From a checkpoint of a small image embedding model: norm batchnorm, batches of 64.
Rows from block 7 of a small image embedding model, named by matrix and row number. Rows with one number belong to one channel. Each number is 128 + 32 x the weight over its row's rms, rounded and kept within 0 to 255. All counts start at 0. Numbers have three digits each.
After each channel's rows are labels from the 100 images, of 14976, where the channel reaches its highest value: "responds to" is what is common among them; "colour at peak" is the nearest of a few named colours to the mean colour under the peak. Only what is clearly more common there than usual is listed. The data: dead-leaves pictures: piles of overlapping shapes.
# sq0: squeeze pointwise conv (model.blocks.7.sq.0.weight, 128x256x1x1), inputs 64-127
# e10: expand pointwise conv (model.blocks.7.e1.0.weight, 256x128x1x1, transposed), outputs 64-127
# e30: expand 3x3 conv (model.blocks.7.e3.0.weight, 256x128x3x3, transposed, each kernel summed), outputs 64-127

sq0.59:114169132131124117118132123104131131123122131129132168124132118118119131113115162120123167115119115119103119124157164166165124116117114161151161116163118114114171117160112161168130127132123169
e10.59:118100202095159095093106126090115143085086090092101102079078129097093127100083100074106118131109124079130126126207078109094116150103102138143106202092126201143132096091124129097138099156111132
e30.59:139144129120148087171159130127145133126127144160095159100134089153065142178129139120108160156142128093119138130156161115144097154152128135081099087096094093083158115094096111151048165137086067
responds to: grey
colour at peak: grey

sq0.2:108130130132090113117131093096127132123114132131126128106132114112116127114083121114089128095118112116079115120117124113126110118079112126105112106115095085118129114126081127127132119129119127
e10.2:144124176116193094106125151106119177069144129120120104135132077130123150110138152138138159076126123085139149071171126133124122175109105059063113173054100167094066120119143141138128101192156088
e30.2:107143132126136079134148118135131161154151102147127155106168072128098125222152125147089148161130129043114112132151146096174132153157107124104051071115114120072163120106103089136089161131121091
responds to: dark
colour at peak: black

sq0.11:127186132132126117117134125105132132135116134130132181115133117141118132117116175119121183120127115117111117133171182190180116129111118174168173121177120118122185127174118175182132125134126185
e10.11:112099198088160098090112122089106140102093088088100104090089130084094125098089102084116119137111129084122116133201083110093108148102101138144112202106135205142137093086126123107140095155115139
e30.11:140146127119150084171157133126147134130128149162095162100138087157063144175128142125106161154143129097126144135158162123150103155154133136085099086103100093080160120095104118156046165136084063
responds to: grey
colour at peak: grey

sq0.19:150127119119222126127121235128118118122114120118119126097121128161125118140203128162201126205119127129194125120125139143123103116216161129119125120121215208111128114129211126127120127118122127
e10.19:123103117206085152163137113161202101145121108102111164123096121186124125159125103112146131105135104168146134148128156145100183100158154119116138121144103116120125106100109147118179167080076106
e30.19:121129117138127151125119120146142118115111157076044100140090144136145145122115132116113120140134132185121143166100117118097154068123128142174183149150184113149072127036165165127167115143140108
responds to: shaded; cool; vivid
colour at peak: blue

sq0.34:139115126126150219225127161214127128135151125125126117123128216142218127128151118248147115150139218223142219140118132132115131140151140124131125139122160159137117140119158112117127192127178115
e10.34:070114110141114161154130110160142111057131105126113104079125094106102078167115099090155151084133115081110081155109080160130111086168169101097147109057079104074108137130104110133073100123082089
e30.34:101109120131087157102076096121106099057081119111120103117081151087142105098090091099114093083083127114098088077093091115113119088095098112101114152072110119155106108121090087074147096112129153
responds to: vivid
colour at peak: purple

sq0.36:096143115117112123125118109118117116102117116114116141093117125107126117092104135119100142112104123126077124100128125129140105101106095133110122098125112103099141097135083136142115129117128141
e10.36:109122179123187108114115139110087156068115128125118095116102096083124116112120129123124149081113090076110123091178121140120111155114107070072105179054092168086075121121120110111136093179149080
e30.36:126158134121140086148157126133138157160154122160117160109161085146064134173155122154093156156134130059136130139166164115149120161153123132082076084117100109078160130093092086147043165132082071
responds to: grey
colour at peak: grey

sq0.13:126165121122128119117122128098121121133115122120122162125122117130119119117110158116127163121111113119104118139152160165162110113117110155160157104160116113110167132157114158162121127122126165
e10.13:128102206084155091087129124082109136097115092094102101105110133094101137095105120102135104137131121087128116125209105110091110146100096139141132209103132211143137099091121128125139093153112138
e30.13:144151127118149085170153135127145137133131143161095159103143087156060142171136141130107159152141131097131149136157161125147107155152135137084100085102099095080158125101097107157043164135083058
responds to: grey
colour at peak: grey

sq0.69:133072195193150088088193148087190194134128197187188081114196087133088189122148091090139080147102089089125089131095108118084151102145127085086089096095147150099082120100122079077194085190084076
e10.69:164107111135099098090134181087158146132124081081103128134136086153079189097122149135122121097130130136206199100108141104076157144095094103117133107116119109141099090086151205128130134105103081
e30.69:128130091135141118138124137140144143123137121092052114142149133141140139162136139131099117149142120128139148143111127142135147110134140137193123125163172050119105141025164138140141118144142107
responds to: dark
colour at peak: black

sq0.65:122111198198160069067192153072190196135099199184190113099198068121070186150152123066155116150146068067136068133137117134114132143155149125108132141117146150142115118122135116111196069190077116
e10.65:151113127110088107096130186089136177122129074071103128133139064129066171107115168137125138091121158105197189100127122126071160182110111101129135125109125123154078096080172199139112127100129095
e30.65:120133103133148127135120134137149141125135137078061110126135147149146144181135129128087127151145115103129141138108127126124138115139130141193106142154165068125091131055168143143137129151139106
responds to: dark
colour at peak: black

sq0.110:162105106106195090090108204100101104120084107104102104080107096165091103125181108123178110188105097091163091113101123132101091108195159097130104103093192189105106092100188100104107092106084102
e10.110:127110125190088101103146096097189087143112110082121162123099117191136130094137102121136086113147094168140131097132160093082176083095093113109132127139119123123124102085096142112175164083102120
e30.110:120141127133124141131134119140138112118105144097040120148096141139141142118109126118116127143134135203124142181121139111090162098128123137175202142163192103143103126045171165124170131136139120
responds to: shaded; cool
colour at peak: blue

sq0.99:089142117116108126126118108117118117098118118115117140093118127101128118099098135116098139109105126128072127097127123124139112106099099132111123097121108100103140092132080135140116134120130140
e10.99:108123178124189101112102139110093157067111125128120101116101098093121118109115125119113152081106094082113127093177121146115115152111104076078094180054094172086081122122128113109137096178145082
e30.99:128157132122141089149154125134139156156152126162116160107155087147060135170157124152094156154134129058132132140166163119154117160153123131082075086115103109080161127090095087148045167133078066
responds to: grey
colour at peak: grey

sq0.31:137119125123147219225126159214126123130150124123127118121125216141218126128149119248147119148139220224137219133120134134116130142147139127125128139122157155138121137119156110118125194125181119
e10.31:073119109143114169167128112176142111074129114135117110084126100105112078181116099093153158089129119086110080160109083169138113089187182105101147108074082105080111141135108110129077108122089097
e30.31:103109120132087158101076096122106098056080118110118102117080152086142104097090092099114090082083127113099089077092090116113121087094099112103113154075111118156104109121090086073148096114130154
responds to: vivid
colour at peak: purple

sq0.10:085140115117110126127118109121114115094115116113116141091116127093128115097108133114100140115107125129071128096127122122137102107103092130112123100124111106103139094132076135139115132117128139
e10.10:109120173116183101111103139110089153062112127125122095121106095087125121107112123129113152077104101077116129089173118145119109151110101074073095175050082167085076121125132116117129092174152078
e30.10:126159135121140086149158124135140156162156124160124160106160081146062133170158125153089156156136129056133130138168164113155119161156121132084074082116099110078162124097095088147044166132080070
responds to: grey
colour at peak: grey

sq0.86:140134103100187102099102191137095098109089104099096135059102110137102096140177141144173135176091110100189101081134129159135082095179158123135126092128177184092134088139186135136104102099100134
e10.86:093097132165093122118104093110165070140073083076098133093078151164097101107088041083098081151105086163121106132138131095072160078108108158154096131142133127148153087076080123081160138089093150
e30.86:121118119127125122133122130131151083129100081102047094121080142152144149095076126072137123112121106195148142135083129135059108119098155148114190138117129085133102119024128135127175117140128085
responds to: pastel
colour at peak: grey; pink

sq0.70:112075211214129099098206131101209209118128216192210084109213100112099208122130087097126083130125102099110098122086100108087155127125137087088096121090129130126083118095108081078208095209096079
e10.70:152129117123114112117131210114142139119131105107122132134136100139103183126125150135130132100128139124231209113116133122105145152125125107118134115110123114138097120114158233137128135117120100
e30.70:126135095138147127138122143139145146124140132090059113138149141142143140166142143136089117155142115113134147142109122137134146109142140136195107137160167066125099140040169141144136117150137103
responds to: dark
colour at peak: black

sq0.97:138117126125145218224126157211126126130158125126128118122125216142219125128150117248144118148138220225136220135118135131116133139152137127127130138122157155137119134118151110117124195127179118
e10.97:074118110142114165165129113170142111070129114134117109084127099105113078178115098092153156088131120084111080160110083166137109085177179106099147105075083104078110142139107111132074109119087096
e30.97:102109120132087157101077096122106097057079119111119103117080151086142104098089092099114092085083127114099088077093090115113120087094098112102114152073110118155104108121090086072148096113130154
responds to: vivid
colour at peak: purple

sq0.54:152104107107199089093110202101095108123088109104097100088107096158093100124182101122179109184104098095162090112105129136101083108194152095141103104095188189106104096098192098102108087103084104
e10.54:130114135176098090085153101085174094148122118090123157130116116179134130073141108128143075121154102162140133091140158090085169091073071130126138135143129129124133105091098142121170159093106133
e30.54:129141121132136134133125119136137121117114148098045123154102135136132143114116140131113128142142138197128145188125140118095158101127128141179197134169193102133103126042175168138166130132134111
responds to: shaded; cool
colour at peak: blue

sq0.112:154110112111195091092112202097102109120086111108104107089113096159092105121189112124180115184108093092162091119107126137106087105200160096141104109100189191102109098109192106110109093107086108
e10.112:127106125184095102096150099095188096143112110085113158130109113196131128086137107123140085111147101173141133098132154095082175090086085116116135125140121118119125097085099144118171160089104127
e30.112:124137121134130139124130116138140124117112138097043121151102142138143142116115130128107126143136132199122142185124137112091162100121122137178197140166192103139103123039169161132170131135139118
responds to: shaded; cool
colour at peak: blue

sq0.61:135119128126144218226128154207129128134158128128130119125128216138220130134145119242140117142141214225139222139118137126119132140146141129137127136121152148140121139119145114120127192128182120
e10.61:074104116139125150138126116142138122031128095115101097077125083102089081152110097090160154080132112073113079141117076158118108097148149099094146114042074110068103126123098114133075091134087091
e30.61:100106119129085157106071095119109104061083121116120108115080150092141105103091090101113101078078128115099089072099094118113117093094097117098113152067107119155110110120086082077146100109126153
responds to: vivid
colour at peak: purple

sq0.18:117090216225132109113219132107221221118139227207223095113224112119109223128144105113130098136124113111112111122106101115101166128135134099082106120106133137128097113109107098095215107221109094
e10.18:152123117133114121123130202121155139118129103105117131133132093146099174131123146136129137090127135126229203114117135126103150151130129102114135117105109116129091119112154234135133140116114093
e30.18:125135091140149126140120138141147147128141132092055120137148144151146140168141142136083120157149117120134148146116128141139146115143141145195117137160169063128102139027166140145147122152140105
responds to: dark
colour at peak: black

sq0.67:237119126125121128127126121128123125229118127126122115192127127233123122131094115131123115100088125125143122224129140114120121086098084126151127086132107097081118203119163118112127121124130115
e10.67:159120124115114123118236120122115135135200125127120102176210129122126151132191169176210119123233113135117125124129141113128100129130128132135228126142165149141131120122113117223117102120103127
e30.67:161059155132118142135160145130125056090059104091114114145115147134138125122060137049149130152133126089132165074108130152089045105121144129154082144141061157138106162137148151110145125126142134
responds to: vivid
colour at peak: green

sq0.48:161113114115206100101115212109112115122094116112111107084116105163100111116192112128185115196097104100182102115108133141105091091202159107156109099101199193089113098114218108109115105113100111
e10.48:123096132201087126135143106127195095146108098076105166118088116196121125122129095109136101115142096175148133122137158113072187092121122123117131129144103117125131089078101152104181172081093129
e30.48:122133122134124142128129120141140120117109136089027115147095147139141144124112131114116128142132128192124142174118135118092155086115123144171196147156186099146093128031164159127169131140139112
responds to: shaded; cool
colour at peak: blue

sq0.62:130106098102102091098098119084098101129080101101099103099103091124094099197089100100140106116225089097186093123112130142105068220098218123148117223114116100218113114107163096102099094100091108
e10.62:122236127098126118112131133122090120135132207224234174135125128112223120116148114136114101123134196116134128127123086096211087144119126113112120122116112116108119242220163134112110156108167129
e30.62:071178163126137144090137075125137111120109200101170149066051143123140128092111078129069131155133138054083118134136115079075131138176088139126063145131136188139123077162163163144127129135137140
responds to: vivid
colour at peak: orange

sq0.6:103137109113104117119113106100110111124114112110109136114112119113120111084091128111089134109102117119065120128124121117131100099086081126100116091126112099094134121133075133134109124111130134
e10.6:128129169116193093106139134105078172078147134129123096135133092096127131106144145140152150085138090091108131078162125135124109152101101064059130165074107160083073126131113108140137096193150089
e30.6:136136140131140085158162130136140159165150097151120159128169084141091125177154133157090154167138129045141132134166168117155115161152125127087060082129089126075158137102087076143046166131112064
responds to: grey
colour at peak: grey

sq0.80:141116125125146219222126157214126125133155124124127119123125221144219125127148118247147115149138219223137220137118136133115133138146138126127130139122159156137117138119154111118125192125180118
e10.80:076118111143114168165129110174141110064131114135119110086125099104114078178119100094155156088133119084110080161109086168139112086179181102096148108077082105079110141137107109131074108120088096
e30.80:103109120132087157100078095123106097055079119111119103117080151085143103098089092099114091085084127113098089077092090116113120087094097112103114152074111119155104108121090087073148096112130154
responds to: vivid
colour at peak: purple

sq0.27:135143119115088110106117099129110112119092116113108144084115110132107111131073143112093145088117113106131108093145151136146088117083139153140140114140088094122144096142141142144118104113104146
e10.27:105123116079110118099107152099087096127080108116125108072084166097120120106098090088094090170108149133152123135112065098117101107107099200211093111130157110183179112116135150087092102112110176
e30.27:114136153121126126155158137123164084154128110144125127088059132171124130075085079086155137137107127166140153127116125133047078173149162142079128130106068106122142130132122118148150126139108115
responds to: pastel
colour at peak: grey; pink

sq0.30:127115116116194093091115201109112113087090117112112111067114099136093115111192114149178118185096103093150093088116122143107106095196157101118114103108183191093116080112183110115115090115080115
e10.30:109098123208104108116114100105178098127087089072105143106091132198101117094092071101109100131114088166131127113126150103068186102095098131128101118127113117136127089072090135094185152101103140
e30.30:120132117133130133124127116142146121131106108113051124151113140142145144131112132124118135135131122213119144180128153111087166115113116144154215139154190090137111118032149144130183141138142105
responds to: shaded; cool
colour at peak: blue

sq0.15:094140118118104122123116103114116116103115117115115138091117124104125116100097131118094136104106121124070124100126125124134105108095099129111120102123103096104139099130082134138116130117126137
e10.15:115125184117193108112120136108090156065120132131123100121110093095129121108125131122129152081119093081113125089179122143121109148110102067062110179054095171086073126125126116116134096194152087
e30.15:124162132122139087148156120134139155158152121159116161109166082143075129176158120157090156158133132050129122139166160110166121161151118132084066080115104107082161125088092082144054166130087073
responds to: grey
colour at peak: grey

sq0.89:142162128125118111110127117097126124148109126123126158134126111145113126110111153112120158111116107112103111150149157161157110116107128154177155114158114116112160141151119154157125118127120159
e10.89:127100204091161087085131117082109143114118088092101100111113130093096141097111116108129111135131117087122116122207103103089105144094093136139130206118137213132135091084116122122138098158115133
e30.89:142150127118150085171153133126146135131125147161097160098139088157062143173130143126111160150144129094122154132157161118148102155155133138084098087104096093079159118097103118156042166135084059
responds to: grey
colour at peak: grey

sq0.38:111189124126120138139128115121127125127132126125126185117126137126139125113124178137121185119129135140105140130172181187184122133106129177173175121174114120128191126178107179185125149129150188
e10.38:096099196093159102099113115102102139094099086099099107078088133077092111105090094075124128133112123080115102134201072117102104144110109138144120198095128198138139100097112114107136094158110126
e30.38:143143128117148086171156135126149137130128146162095162102139089156063145174129143127105161154142128093123141137159161124150105155157135137087095088100102091080159122087104119154049165137083062
responds to: grey
colour at peak: grey

sq0.33:090135121121103081084123111074119122107077120122118134106122083102085119089114131061097134116112082084071082111125119116133094116109090129106128102121123116108132106127062131134121089120092134
e10.33:118130157121171087088117144094100145064115139128121128132099094125145128080125118124107143084116090122116132086154132124125132152080072055049094153049095148083071114119120117105140128167141088
e30.33:119169131122135061131152118140139156149151102155133172121170044130077128181158118160082153155135131098127127150174157094139128148147103136090103048132103124062168114100096092139110173128119093
responds to: grey
colour at peak: grey

sq0.115:085139112112109122123114109117113112092112113110112138089112123095124113103108131115106137114113121124080124092123122122135100115105097130112122107122111105112137090129083132138111126114123136
e10.115:110126173111178106113108137113085149062110131131126099119103097085130122109117124126113151080108103076118128090177115142124111151114105065065097180049085170084074128130130118116127097176154085
e30.115:122159134122139085144156122136142155162155125159125162104161081142063131173157122153089156157134129057130127136169163109157120162155119132081072080114098114076163121099093085145044167133082075
responds to: grey
colour at peak: grey

sq0.83:154086117117104171173118109147119119164145118118120084162118168151168119108111077187106088117117165173109171175091080084080142116102103093100100115094114114116086164092139080079116156120137082
e10.83:126118100143117161155175129154133125085174125133121102148168080107127131164163147159191171101176106098117124137102145189125105112161157099089190103100108114069088126135110116180103105123106098
e30.83:126075117129090176117100134110114098115082088123118090131122166104142102109084119106128086105094130081106109044094094119103121069084126103109093169103076118172111129135088085089154093101142176
responds to: vivid
colour at peak: green

sq0.96:113104221225132090089217129095219220119128226200215114107224090114089215122129117086126110130116091089111089118120124126115152122127125114090116114112126123120113111120109112108220092215096109
e10.96:153126130118125109113130221111141151118128104105120130131132105140100186122123148134129134107126141124228205109129129120103144165121121106114134128106119126136094118112161226136131133129128109
e30.96:123136093138147123136124138140149149128142128091054115137149136148144139176144144137088122157141119113133143145113125138138147116143141139191109133159169062123101136037168135146140122151138104
responds to: dark
colour at peak: black

sq0.91:121180127127118120121128118103128126135114126124128176114128120133121128119121170118121177116127117122104121137163172173175111132111120169171167120167121122127179128169110169177127129129132178
e10.91:105103199090162094094112113090103138096095088093105107085086130080095119101093093080114121136113128080119103131200081113093106141107106137143115199104131198139137098090117118101140100156116133
e30.91:140147126118147085169155133126149138131129147162095163099136087156060143173131141126106161149141129097123140137159161117150106157154133136085098086099103092080160117092103121153045166136085057
responds to: grey
colour at peak: grey

sq0.45:188093116118103089094119100072113121185089118121112090156120089189089114159091098102137090093181088094157088183113127124088103181084160103141104182116099083176095163108139091087117090115103091
e10.45:154168120086117094094189113099095122129198165171170147188166090110172139093212157192162100090192144099114130077120139086171081128090096089089171120125138135079092164164142116172110140111142099
e30.45:144108174127129133106148128126125074091073191081153140123100137133137125121075129098122145154137128027112172088132139122071082128148127127133022136146086203132118133167131133126123137126146138
responds to: vivid
colour at peak: brown

sq0.95:114184118120124135137121119121121120122124119116120176103119135128137120118114170135126178123125132137111137121168186189171118133104134175177173117175120122133186125172118170176120146121144183
e10.95:100102201098163104105116112105106138100099094107103105075087137082102108111092085069126125138118119084111094136203066119107102144115114140145123201100129200142140107105115112104138100162113126
e30.95:148142125117150087173153135125149139129130150163091164107142089157062146169133145127103162149145129098129145139159163130153105157155138138089098088103102094082160124086102114155046165135082058
responds to: grey
colour at peak: grey

sq0.100:155122118120218128128121222130119116125113119115120122090120130160127120146194127156195125197113127129196129112124135150119115114211165117131115117120202198112124107127223123122119125120125122
e10.100:126101113206087150163137109160201087141116107096109163120097121190127131157125093108141128105134097170144135144126158143098181090153152121114135115140104110119127102098106148112183168082090121
e30.100:126128121137126147129130122144144116119106147074038105143093146143140144133109134114111121144135130192122143165108127116084154076124127140172190147153182110147071126040163162126175121140142112
responds to: shaded; cool; vivid
colour at peak: blue

sq0.84:127103212209158079078205156079193209138104213196192105103211077127078192143157115077151106150148075078131078137123113130109140145158147120110124145115149154144112124117138110106208080195085108
e10.84:145116131107085114102128182089139183112133072074108127132144059126068162112115168137128145086121169101192178103129110130075161200117118098127138127097112125152074100083179193144110131097128093
e30.84:116130104135145127134120135141149141130136138071062101120133150151153145185133126127094123154145113104128146133103124126121138117142130141191106146150163067127081128057166143143141124154142114
responds to: dark; vivid
colour at peak: black